Weights of a small sound classifier.
Training: adamw at rate 0.0013, batches of 384, held-out accuracy 100%.
Rows from block 2 of a small sound classifier, named by matrix and row number. Rows with one number belong to one neuron. Each number is 128 + 32 x the weight over its row's rms, rounded and kept within 0 to 255. All counts start at 0. Numbers have three digits each.
After each neuron's rows are labels from the 100 clips, of 14848, where the neuron reaches its highest value: "loudest" is the band of the loudest frequency at the time of the peak; "strongest on" is what is common among them. Only what is clearly more common there than usual is listed. The data: melodies that start on their tonic, played by one synthesised instrument. In brackets: how many of the 100, against the usual share in percent.
# fc1: MLP up (model.blocks.2.mlp.fc1.weight, 1024x256), inputs 172-255
# fc2: MLP down (model.blocks.2.mlp.fc2.weight, 256x1024, transposed), outputs 172-255

fc1.274:101144092132128098085153102100126133089103151107064100160141149105133165130171138099105158082125135076149102149122085141112141170137148122132076143143123144154109168119177129152185126144110147114126115179126131139181103092110148124141108124111144087112
fc2.274:129156166162130162115120145101119091137080071121174143079142108233111094170098207112117124168074134129166087110173174106122117098127112117139125074082187165083160109151130145161161121139108114171110136186142128158118116189121178129134107171094119066156
loudest: 250 to 500 Hz (59 vs 23)
strongest on: the note D# (100 vs 41.3); the note F (67 vs 40.3); tonic: D# (34 vs 8.2)

fc1.61:126081154107099151162128136094082143081115121116042116165138114122171081148126128108143126089115144162092141121091154208061100197101173174115117168139073124120126107138127139188129128155152176100091092160150109141133135166112128186177100113129112138126
fc2.61:131131114122076120157082101163156130103157172136130104169173098089094125123166146128159123104190126143144155153151125112162123166143148107156155156122135082048069114130110092086147148128213137117114130140131087083103149090154088164149101153166080112133
loudest: 1000 to 2000 Hz (46 vs 16.1)
strongest on: the note A# (98 vs 40.5); the note F (66 vs 40.3); reverberation (60 vs 29.9)

fc1.755:132142103106137174131117160029115133089053130138156135132181129158194105151116144126186136125116140111140082132153135163161096131113158139143106115091169145102154134091132156133215148110098088134130131147136112218151100185050106104143150110178157131160
fc2.755:123149117126136116105088163120130156107167138201097147103136109134116152139095103133105099144114106124090156131155133132126147141154158153057144115162104134097127091139113137117093142113128169085159078059112127153091181073185117125127133093105107188084
loudest: 500 to 1000 Hz (71 vs 23)
strongest on: the note D (100 vs 39.5); the note E (85 vs 39.9); the note A (77 vs 39.5); tonic: D (30 vs 8.2)

fc1.528:126123118112123155123134163058097140102033121125159143140202149133191098154110138070190106112106142117121119125144143187112124137098132129143105136108193143139143121106111157139192130113155113122070125135127110251140106215065092133117161102170157112151
fc2.528:109142133134173113131081159127136151106182149164093144108159115125126141139111140171089122154124095125103151120150126123114163131144182151068180114178095113083113108145120108120123133103184162072151074069120098148108168091178109124117111119114117176101
loudest: 500 to 1000 Hz (48 vs 23)
strongest on: the note D (100 vs 39.5); the note E (95 vs 39.9); the note A (93 vs 39.5); the note B (70 vs 39.8)

fc1.1:139122120089128170108122172056125130088083138131137135131144150146185101126136100143176140134089118107120132148141136149131107138152139140122135108124163133134120115109125163141155118124107116102125114110117126255142090176031130133112191079149173120129
fc2.1:110157116142145094118078163131122127124156124177112147087143113161126134181113138146099119115092064162108174131123133128138156135146153126070169105120111153054117113112107152113106153096122141112161089078111118154098165095206144142124103102127142200101
loudest: 500 to 1000 Hz (74 vs 23)
strongest on: the note D (100 vs 39.5); tonic: D (26 vs 8.2)

fc1.73:058153148101117129146146147153128118108101164156180112222127116161090132138105102098224113099135139153173106123145145143154156131197139163109105171081134112112134076153125152140166138113128087155099147169144145115116127125067110106122133050163120090132
fc2.73:205050147104039155134116132128086090153138164138094140126114054130085109093080109158186017143138165141084103145102141139090126120058128128140113172141098126158152121123150126074113161174142158106148165134170110103062184121117123123102144154083069084118
loudest: 250 to 500 Hz (46 vs 23)
strongest on: the note A (100 vs 39.5); the note D (95 vs 39.5); tonic: D (30 vs 8.2)

fc1.554:054149133114125134144137126139130126101133175133140100232129136168122076134122104084208107135134151135133103139132125126135129151194152161113121171102147130110112105146115128130142109110144087127092128156150143121135136120066093109152118061164116109117
fc2.554:183042133116035136130103118125101103154111128137088138104126050145127122101119125139173022155136139145093113195082120131096104112053107104154100159147100113135139162087144125073122178163138165087166150139174119110105192113150123138142137130076075131114
loudest: 250 to 500 Hz (56 vs 23)
strongest on: the note A# (100 vs 40.5); the note F (86 vs 40.3); the note C (67 vs 41.1); vibraphone-like (29 vs 4.8)

fc1.235:127086143136100126157154157099041153076089111132062108140174109129140089157119154091142125112120152160058145109109154210057087175108165181135116173149092117116135115167121141193123135140157180098074101177151132125124146155140122160185082097140119135113
fc2.235:129135137129085127154074107175156108108168172135143099160163083100087120127167154132150137106163127147158147130160124103160125161143142113140180141134122085047056094153129102111142144128211138134113116144123083073117136103159121155131083162160071083149
loudest: 1000 to 2000 Hz (35 vs 16.1)
strongest on: the note A# (100 vs 40.5); tonic: D# (29 vs 8.2)

fc1.155:130117153169156145135121093125114149171122087097143158107138147159133138119164147079102148107134113137153157114041083125086166177096115121083131199183074106142143159078113154211108141115192103113134085181173178119110128185176136124093125166113131108170
fc2.155:127103181132139119142113131118131195135160085125150158075217132112160117128147138150137104143143049152125132098092105110093116131121097100139164106190130089118061177091079083092131183097184124083108115080128131128089121107188055129147138138181117196174
loudest: 2000 to 4000 Hz (29 vs 4.2)
strongest on: the note G# (100 vs 40); tonic: G# (40 vs 9.1); mains hum (36 vs 7.3); harpsichord-like (34 vs 5.1)

fc1.293:124134139081146134086123141101100146136107132137098153136153121157171093124181066138140119137148155132090088174161059100134128122146170134176062137132153133119135176119134126138174118113057108104165175096115159148143078103098112095189115082116179149090
fc2.293:166122134117135094158073120107114165122080099126142144103153088119126124170134131106131140166181102134126120184140140099151188116058121152165110088039135137093114149138094131094207162159081135126147165148138118117135170116086119109199098153098172134102
loudest: 1000 to 2000 Hz (37 vs 16.1)
strongest on: the note G (100 vs 40.7); the note F (99 vs 40.3); the note D (88 vs 39.5); tonic: G (56 vs 8.1)

fc1.446:106089111152128149146149116126110183114135109151109146157100134163122140067200094150071208132065076141109188157052141113112117128165078110111149085190089114130163100086100132197070147148118109129136075152160211138126143120158108130130107097131139140130
fc2.446:136141084153139124125087109166155173095169126156121153087156127120119123132151162146098140129088088105113164110154114135125107100157098120127181089189148114094113131140112063078098163114159171117124073071104139092084185088188107090124095137132087168118
loudest: 250 to 500 Hz (47 vs 23)
strongest on: the note G# (100 vs 40); the note D# (93 vs 41.3); staccato (57 vs 25.5); tonic: G# (44 vs 9.1)

fc1.705:047185147124201157128130151098168097095095095087104137155144137182143131091124145150168130172112112122137135125121101130121154110130153127106098172135129124119190111128084165243161107113132100174121122166127133152136085187118162086166144104135186121102
fc2.705:142151068100163099107165140130143134109116072104088114153193129120141127098105168083140085083103140102086172126149191188110117133109177141159100170090165130073156093156100140159176148113185181129085129153157126132113191128133157064130148097124139146119
loudest: 1000 to 2000 Hz (38 vs 16.1)
strongest on: the note E (100 vs 39.9); the note F# (77 vs 39.4); the note B (72 vs 39.8); the note D (71 vs 39.5)